python train.py --model="image denoising autoencoder" --dataset="small charts drawn from random numbers" --image_size=48 --crop_scale_min=1 --encoder_arch="efficientnet_v2" --encoder_drop_path=0.05 --encoder_depths=[3, 3, 9, 3] --encoder_stem="single" --loss="l1" --decoder_widths=[64, 128, 192] --init="orthogonal" --batch_size=128 --decay_fraction=0.2
Rows from block 13 of the encoder of a small image denoising autoencoder, named by matrix and row number. Rows with one number belong to one channel. Each number is 500 + 50 x the weight over its row's rms, rounded and kept within 0 to 999. All counts start at 0. Numbers have three digits each. After the name is the row's rms in percent of the matrix's.
After each channel's rows are labels from the 100 images, of 14976, where the channel reaches its highest value: "colour at peak" is the nearest of a few named colours to the mean colour under the peak; "strongest on" is what is common among them. Only what is clearly more common there than usual is listed. The data: small charts drawn from random numbers.
# convs0: expand pointwise conv (encoder.blocks.13.convs.0.weight, 432x72x1x1), inputs 36-71
# convs2: project pointwise conv (encoder.blocks.13.convs.2.weight, 72x432x1x1, transposed), outputs 36-71

convs0.191 104:500486474506491576465571507618432482550615464428574560465490452518506536517570439535569514484545478506520534
convs2.191 075:433513494481483474468599507560530490553598473511547555495423428547605532604554426441539533411503488530513495
colour at peak: purple; grey
strongest on: dark theme; histogram

convs0.37 085:603506512615456421448472542525475499486469480466460449599528511492491472480434533559474412500492450455400520
convs2.37 070:515490490432515513576373457527454489442402526521466464509551567447440469391466576537515503527452479499494508
colour at peak: black
strongest on: dark theme

convs0.181 058:468412549484477505512490450421511586470459375488431535575429489499524510525466545458439548520473557493504497
convs2.181 043:517475400585542498321469465508416471464484495530526496464590530462503498486510506583503449505529476425516551
colour at peak: green
strongest on: dark theme; histogram; falling

convs0.140 082:563576443469590493436460540524506415440555614591495403487623525431483432433487511571483418488521467489491497
convs2.140 060:527460521413468486529495513578464565512525469497557491535470462525503488527602487456557525467515490602536532
colour at peak: pink; purple
strongest on: dark theme; ring chart; pie chart

convs0.236 070:503338570483441561589509444487524547494512351475462464555470498504518545504425495427519545498485559579505525
convs2.236 047:507489463465525525461458555592368479477437476433474614463573537557489503437456510470571541597484493447455458
colour at peak: green
strongest on: dark theme

convs0.224 062:501392522418519533541545493586477497567583429494538474511483466532546559484531496501586547448548488531533434
convs2.224 034:492529512490486491389541588500597423528521583500487503407464415515577494622471451500470523455514544544579472
colour at peak: grey
strongest on: dark theme; pie chart

convs0.169 079:532451571525490562515466424489553515483511467437461451596502540411481472538464514499440516503472500507487486
convs2.169 057:560456532430550512626438439510478494458438555462453513512531506535473456481459541429466472548432528530469481
colour at peak: brown
strongest on: dark theme

convs0.360 115:458395557514465480492554469440570548551463475559461496543433484555545538547505520442523551487463587499470505
convs2.360 135:561494490511511470549471485563408442444586518511550463539563428458520485409555520564482476440538448548542426
colour at peak: black
strongest on: dark theme; dip in the middle

convs0.27 065:471477512571484428450540468444531465536429447577444537527479488576579517532507473480502468502502550485472440
convs2.27 054:441499460554470446404490547444556354560469549480402488517460468484491478508481553579479431463503478481500460
colour at peak: blue
strongest on: dark theme; pie chart

convs0.429 063:391383495454481465550538531575511475531609422484564531425460475497518542513540466506535585477498497551554455
convs2.429 041:448610503557446434451566531567546548538520465556541511511475477533498577481528535505476517442497418511556477
colour at peak: grey
strongest on: dark theme; pie chart

convs0.409 190:558624470504546552491448480477496476444443490543493435499543586463454439472455529547403365525514500461527566
convs2.409 311:491358583361480520577523524549475541519538492452514512524461481500491545517508475444583580492495506559495503
colour at peak: grey
strongest on: dark theme; horizontal bar chart

convs0.43 088:471458495538428519431610524497555519581533388469548495534423437538510550569565421489534524445555478533530554
convs2.43 040:415482504468465531372546619517569427507538575469516472480498420489524573516485485527534505431540427578518445
colour at peak: brown
strongest on: dark theme; pie chart

convs0.155 136:431486561545408472559505485397495533556428452542425503502458469513459568483517481522546547525452567498497497
convs2.155 172:559520495442568476506419463528470486426552523533554453534569447464571432424541553518468475407539454534566475
colour at peak: black
strongest on: dark theme; dip in the middle

convs0.22 099:406435558466473507502585532461516493529479453609472487514437449556571529501511501541530542489482531534482521
convs2.22 080:530440472487455467602446439615410459457518463445520483531577477450511477398518543462504492493509436541553435
colour at peak: black
strongest on: dark theme

convs0.318 059:442386555510490503522534464465539522557473414470421461623498503581552530521488529501489489509483566553524510
convs2.318 035:484526483551514456334501565531488392480487520459453537485458525465513488438475481460451460487440435509487423
colour at peak: green
strongest on: dark theme; pie chart; histogram

convs0.49 140:509484517416485569635487459522532580499529417441542507486519534470503507509518497412485547490526464522511573
convs2.49 073:545479481512521432602440492429485450463434548544444470484517537516484438436444552569439457551451531448494493
colour at peak: brown
strongest on: dark theme

convs0.131 077:452522536547526483491539420463530484514453425522447492557456469523538477557475500445476456479483559458508533
convs2.131 044:493511472607508499361443450513463374542464561529485497477492507471503478456502508557462445497502478425512516
colour at peak: brown
strongest on: dark theme

convs0.357 057:481428534579536454470503501402462543497439438498469468615425472511512543579522517467424483500496550497451504
convs2.357 034:398501403533488450349482552502501460452424373543447480476538498464502525472511553521429446476516473484501477
colour at peak: brown; green
strongest on: dark theme

convs0.272 049:468501496471536480498427384428489530549393427488471580520490507510508513607492521473493523501506602490529523
convs2.272 029:487563451568466465493514489503571469539472469584464454505583536461448443501500510519588529456586547573527469
colour at peak: purple
strongest on: dark theme; pie chart

convs0.296 075:436492449478469498508493494373471559552361485543473510547465468551529543545538463448524479467495539471571500
convs2.296 049:477519463474477479595524446524501526547510502431484526500464482491571508609533492443611509425539433551550501
colour at peak: black
strongest on: dark theme

convs0.314 048:502427474475461590480481422439582521515457422564422465566431465534470522529488528453501506509439576504495449
convs2.314 031:488452543567449494348424471484542435396522483597418514541502480449431483482516429473505525424506546481503437
colour at peak: grey
strongest on: dark theme

convs0.245 123:522499583610495408443515494517544523488539448409463505621536511420543493558488540383456470513488510468470466
convs2.245 068:522616398578511464477488511506439369448461481499513513492590503508543427459503543616426462471485454463542514
colour at peak: brown
strongest on: dark theme; horizontal bar chart

convs0.179 066:479448554511466552502505475413524570522426388528402501536461476523519575549468566492524526516489571511473534
convs2.179 046:534552419576503525367489463454451427512495465602469489485601477459464472472500527582459484504523516451447507
colour at peak: blue; green
strongest on: dark theme; pie chart; histogram

convs0.334 067:431388542488452487538531450450526522512463403485453466584425497495561564539431494425518505490492563516514506
convs2.334 036:588510450501475519361530571531462502485447470461556529517588476511508511375505490528500514492489521440525461
colour at peak: green
strongest on: dark theme; histogram; pie chart

convs0.389 123:505585448535531471508473484530504438475466631503465572439547523536481471477479530528503447509467549495493451
convs2.389 100:436553448517489484347483667439568463490507539493451495478509421492520501502487538508471460481450459540553432
colour at peak: green
strongest on: dark theme; histogram; pie chart

convs0.73 076:523556507541480405540530554541442483475523440522528468518484491501532481509499485542492411515509505464468584
convs2.73 053:436496386392528537495492510530545474508497530538454496453524470455511527522484522575526468467477471529515422
colour at peak: brown
strongest on: dark theme; horizontal bar chart

convs0.85 079:427469505524513476480513419410526474527428465553425497515444475510517516561491498434501498502487572471524518
convs2.85 046:476546423609507537314495486490478449481463532558471490440550493479470470520523522546470459446445554441547523
colour at peak: brown
strongest on: dark theme

convs0.276 061:438470504520503503499544501454489485517442418563458484541460456539549487530499537456505531485454591534452488
convs2.276 047:533543420482483520263486574504502406483445553512515474476517484452468529499479512513464477483533500479531453
colour at peak: blue
strongest on: dark theme; histogram; pie chart

convs0.182 091:560552510538532442549467517507393439433480612489483498459572596493443464408502547541501539543480521428462505
convs2.182 059:447475522524394474421542538558516511509563574360493541456457509514531489535476448502574514480499455542538473
colour at peak: yellow
strongest on: dark theme; pie chart; heat grid

convs0.254 059:439468515506495540491504476439505531548462433559441509529409482543538532542474534456475491490502595503507493
convs2.254 042:501524425548472507278493517507451409492465515508505457493566506487491488500470511632449493500552501459499527
colour at peak: cyan; blue
strongest on: dark theme; histogram; pie chart

convs0.12 057:469427565540522501497513476446535533537469425525430512537425486489519560554509480492498509499466596539501507
convs2.12 033:426515439571535519368510540534542420448453531534499524488526565465497496471499508594526451487533503531449494
colour at peak: green; cyan
strongest on: dark theme; histogram; pie chart

convs0.21 060:485474572574510509515520416410530565527464424513430510550460461534550526570509510403510518529430612487483498
convs2.21 045:447511537429479473648523548524592513541596573464570502445416441540574528547553468474570547417531499555518456
colour at peak: black
strongest on: dark theme; dip in the middle

convs0.137 068:496453451391532496508572541552419487523545413491568521424492454548531539500525466528601514473524429535526508
convs2.137 048:418524511588479476430588518493581512530532479500605599516433422560536561569563411538558527430470494494520529
colour at peak: grey
strongest on: dark theme; pie chart

convs0.292 094:430432550536434449486551468442530543539473478550456480535391502598551522547540496518528536475465572491492497
convs2.292 065:588464446484495487549478455591455430430532477455554477543572503408528459386532546507518494457508428572529401
colour at peak: black
strongest on: dark theme; dip in the middle

convs0.216 118:453435554517448488554516464391544562550449458528454511505415479537515569509499505484528520514463589513499540
convs2.216 158:539534495488537442533427481556442450424557528529528453543562429441551456419567561547481466433538428527545417
colour at peak: black
strongest on: dark theme; dip in the middle

convs0.404 059:442438502493461520518491500404514533529457431527370509576474483509536505524479522454497525473498552531522436
convs2.404 040:529478432557453499301494543484455428510479470572469456509473491461493493496501527579445450523580520455506416
colour at peak: blue; cyan
strongest on: dark theme; histogram; area chart

convs0.165 056:475366518457488561507498457451554546527366463484425478535466457509530501535469498475485526513455576559522493
convs2.165 033:482500395578485516344487490541453479487505521610504445470525567421452495525565454487504465521523513470526477
colour at peak: green
strongest on: dark theme; histogram

convs0.11 120:417395548521376505595537507487467504579473404396438595455430445499495585534471465441539542473495527562501485
convs2.11 119:492376544391453508565534539557465504512506452451518511521436467527525556553511443506608569490499435579525487
colour at peak: grey
strongest on: dark theme; pie chart; radar chart

convs0.163 040:465429501519492525558482444400514587493469513542455503532430403534494539564516494344431460492492581523529521
convs2.163 025:498561455536500519445504452500457506508517466506508490505540490481391573482544524514523500464550461548540444
colour at peak: black
strongest on: dark theme

convs0.260 068:555567495433539548489463519539469450417497560473493422499616507395445473406479554606519502555476466460498506
convs2.260 059:482490506503490451495543532577501520494500463369540556466435513587539517559524474488585537537516402570524475
colour at peak: pink; purple
strongest on: dark theme; pie chart

convs0.132 107:456385433469460620422565529509514482578502456539542527480438452514522548582539432566517513424581515528498592
convs2.132 047:583520538473511459527437439495444487440374532466472546499536530500473393449455576506547442564470533438510467
colour at peak: black
strongest on: dark theme

convs0.348 092:567575526566584465456416499483506506442466661498466485482556574431447446435470555499460485561437488466477498
convs2.348 072:415519485524491419405521635517529494539570599496466542409442469540539553518504523412541484467457477548535394
colour at peak: yellow
strongest on: dark theme; pie chart; ring chart

convs0.293 063:460429512513517494480509456454506489560454435604439494530431516517541501534494533470510492448459594492475504
convs2.293 047:481535462525463482327483491448478423537490499531472433485567461446489483496453497638434395491488498497521519
colour at peak: blue; cyan
strongest on: dark theme; pie chart

convs0.270 063:439427492481500498466492468409493529575440455584414501532443466486523542545466506523515504474509570529502515
convs2.270 041:494505433630455526281510595510497430510449493526464477507502511472464482471501524570485459433543465506466495
colour at peak: green; cyan
strongest on: dark theme; pie chart; histogram

convs0.204 087:515438476561490537347521541569491437511570554465504483519521508445447547480460516520497505497539489533465406
convs2.204 089:581467565498507518591492514477393570477511620525540521494490541532478479477511491502468512517541547498445543
colour at peak: brown; black
strongest on: dark theme

convs0.368 055:501515487514490500540510438434551498538415435545468530531422452582539484530497520454458474485477557480476515
convs2.368 039:520553504400512489434476552504506443517544503604491452516477440469476481475507532620478437420537422483563478
colour at peak: purple
strongest on: dark theme; histogram; pie chart

convs0.394 061:451440545479485482503492442390505590562421430498433477553444479524544523561473529432471543517486588513451506
convs2.394 042:460472421518490487330498532530466438522381390502470497513554470451494504431510537569527494512489479450502481
colour at peak: green
strongest on: dark theme; histogram

convs0.17 086:570470470477525572508467511583427437438553497436536441466579523414433454464485469578514492554501411490479470
convs2.17 056:568553549449531512623491418541488546455494392510546503502497557520483462424493527521477527520504546436503631
colour at peak: black
strongest on: dark theme; dip in the middle

convs0.24 057:493424506496499532498470514427532633547449432519424486548407482530564519490450481383462502520453554506440476
convs2.24 033:464520396523449544353499475559427465494468482522494489485573472506488463453507502592476460449512411438548524
colour at peak: green
strongest on: dark theme; one colour; histogram

convs0.28 069:519547427526546504484435541463442433423478582588460509420602581477453418433479541585479522556460523472462528
convs2.28 051:475563483521494503418529520518541602545536521450574508488488478579552560549554475491525525447451502574535552
colour at peak: yellow; cyan
strongest on: dark theme; pie chart; heat grid

convs0.189 176:510653500518526420584469568439472499483424693558485509431499525567488481457469514536503475500488503503538520
convs2.189 045:482538505522535423379478542551467434463612594582428531451567566493492471502520571485457482491473564482448410
colour at peak: cyan
strongest on: dark theme; pie chart; ring chart

convs0.203 064:412441520457444540548508463462530504518448402504427431546403511531487540519438480523509512503454559504493459
convs2.203 044:492493401530419532308488521491503433516491484534506533533491542525463502441468538535487475568475475485498467
colour at peak: green
strongest on: dark theme; pie chart; histogram

convs0.4 145:544623514515494433585435512401529526438427589563435438472536573470443449425442556544466461542478489488491510
convs2.4 050:447557458562481461437533447552532422570503517461499531522513463569539556572562498481560526462500551552520535
colour at peak: purple; pink
strongest on: dark theme; pie chart

convs0.61 081:454434449342525595654474421514513458538520460452484430480535504424480481472509488551560498496516497503512482
convs2.61 082:593531587595492489531493553435540596507520546513585454490469501502527507487533471511499503475542506488493562
colour at peak: brown
strongest on: dark theme; heat grid

convs0.142 090:563467537604452416443546495529525464506527347432490444562513498497496495498505494538500461501487466469472502
convs2.142 052:451434466496452491472459566516526461514460559531479437514494512484510464528420440588527476505507486524525452
colour at peak: black
strongest on: dark theme

convs0.46 070:493434583534499506472539523444547549571480437556445467536433479509548534583471485480474502484479593516489453
convs2.46 044:481517450577498476330482521500468420513540483544456539508526549431510463439470527548439469544492438470469445
colour at peak: green
strongest on: dark theme; histogram; pie chart

convs0.157 096:507532514482496533512539545610466529539590470478632554422490465526485564479570469498564556463513462541513586
convs2.157 073:458535457472508497535565505543500493545595474428555551493449453548537559572576409461566558443540484537518532
colour at peak: black; purple
strongest on: dark theme

convs0.29 062:423401506458503490541482457429505505549464438540398505524421497504517562507523534456530497496506525507488519
convs2.29 042:494508451582473441328483616497465497520481444528456469546543525497468522466478518516492446538476496557502430
colour at peak: green
strongest on: dark theme; bar chart

convs0.300 059:459441520499507551509504431420484481553459434561405486545485471494542552534507502468505555479510598484491491
convs2.300 036:498505416539484493335485475496504408490418542524482478532481506485458488485459533578462454505524519439504461
colour at peak: cyan; blue
strongest on: dark theme; histogram; pie chart

convs0.100 062:412424556503505493476501466457544516518468434503440499560458450512534516532480519466518514456465544500473501
convs2.100 043:462524428528526483388509478487475444452443500539489509499547487471460465512417535646435448506475485471493511
colour at peak: green; cyan
strongest on: dark theme; pie chart; histogram

convs0.98 058:403415547550440495488559472451581558600483446478448554545435450543546575574531450445547560510492519553510498
convs2.98 032:437536469485437451452509483520497528536386465477455595523574466495528477488577465449517517457479499471603509
colour at peak: grey
strongest on: dark theme; radar chart

convs0.274 082:512480514481479572514504531551425581505573491447620490464485480462488501487520478498536528502527444488526531
convs2.274 041:506613464460593454526547462559423531533513444470547634416549495577512511488491452520381471481552454427474514
colour at peak: black
strongest on: dark theme

convs0.162 105:458397481478484657402540445454565516544474425512453487497492466460547531554505483498460518472495553476462613
convs2.162 036:584448501491503497548434495499436474495507557698498542517523498503484479479526507512531460526438492467517423
colour at peak: grey
strongest on: dark theme; ring chart; horizontal bar chart

convs0.228 151:467446592488484465506550509480531520520468475580446474581451454571536500498538515507581549508448561481484431
convs2.228 159:567464465461496503579469463569409491429571513480570464522581454469522497415535527528498513468552469562537448
colour at peak: black
strongest on: dark theme; dip in the middle

convs0.415 080:542603459564541389506454572499469418431457638505479469489562575432462460430447546550449422526489463477522470
convs2.415 042:444518533553477477433518567583513549514609524468472542484510453522532567570564483453528553453515452529543485
colour at peak: pink; cyan
strongest on: dark theme; pie chart; heat grid

convs0.336 092:546607480567568435450457521518493415419497627533467506476586582446426462401448530535502516497458503500479426
convs2.336 067:446470436505460500433536569548564460556581501471492528456508469539524544527540485443520540423499457574574435
colour at peak: yellow
strongest on: dark theme; pie chart; heat grid

convs0.355 167:568608574497516484587460486404492517426421616545458471501536578486447445437450541548485503534443518503474496
convs2.355 044:505556466496432407434547570465500458546482532562465522430508461554532512558536496499493421484464558498516477
colour at peak: pink
strongest on: dark theme; pie chart; heat grid

convs0.36 113:473398505475486689437490476498566442516546538497454473547487496415462506504482515573492504506486517527492474
convs2.36 082:532494507404542543546520540455450554504486541504637526460462427550474497525532396568498488507574443517523665
colour at peak: purple
strongest on: dark theme; pie chart

convs0.403 100:538524512442498547639495448530525574454499414472542496489526548501517475476488514459439507536504484486509603
convs2.403 054:536493474524531434689465518562475487495532557537516504481486528484513443532493518456399460485522454448498484
colour at peak: brown
strongest on: dark theme

convs0.60 085:484461527569491451498504477469526471545435488558433532517454477549573521566503513468497497485519601478482506
convs2.60 057:443522409613488481330484534423505405523496566525466512454516512433520518474476516565481443471495486469488449
colour at peak: blue; purple
strongest on: dark theme; histogram

convs0.237 061:452382560411469599466455467413524561512488447475497498546432436486539531528504543401464518496463566501453469
convs2.237 034:507575421532491540339465461505440448436419455530476479440549461438491494505517521576402432545552491458462493
colour at peak: green
strongest on: dark theme; items: seven; bar chart

convs0.130 130:421469570549417464549505498346517547525453455524441521503447487530472576507487495516501544511450567507486527
convs2.130 176:553532496467552455503417458530462465425547540545553445545569438464565433423561552525486465415539438523550437
colour at peak: black
strongest on: dark theme; dip in the middle

convs0.259 061:466466489483500511506524474395552546500471409521397523532425502560545546543480563434449499509490594504482517
convs2.259 043:516505391576492542345490487497483423488477512598443458470558487468507462469470486606455503481527473463505530
colour at peak: blue
strongest on: dark theme; histogram

convs0.202 072:441417537511463518500487497464546573558431378486452497554442453513546555584475489486503510439488534531497504
convs2.202 051:454398489537438482421509641559526435521504477480487456520487485510532547459504455549496529465510467497458373
colour at peak: green
strongest on: dark theme; histogram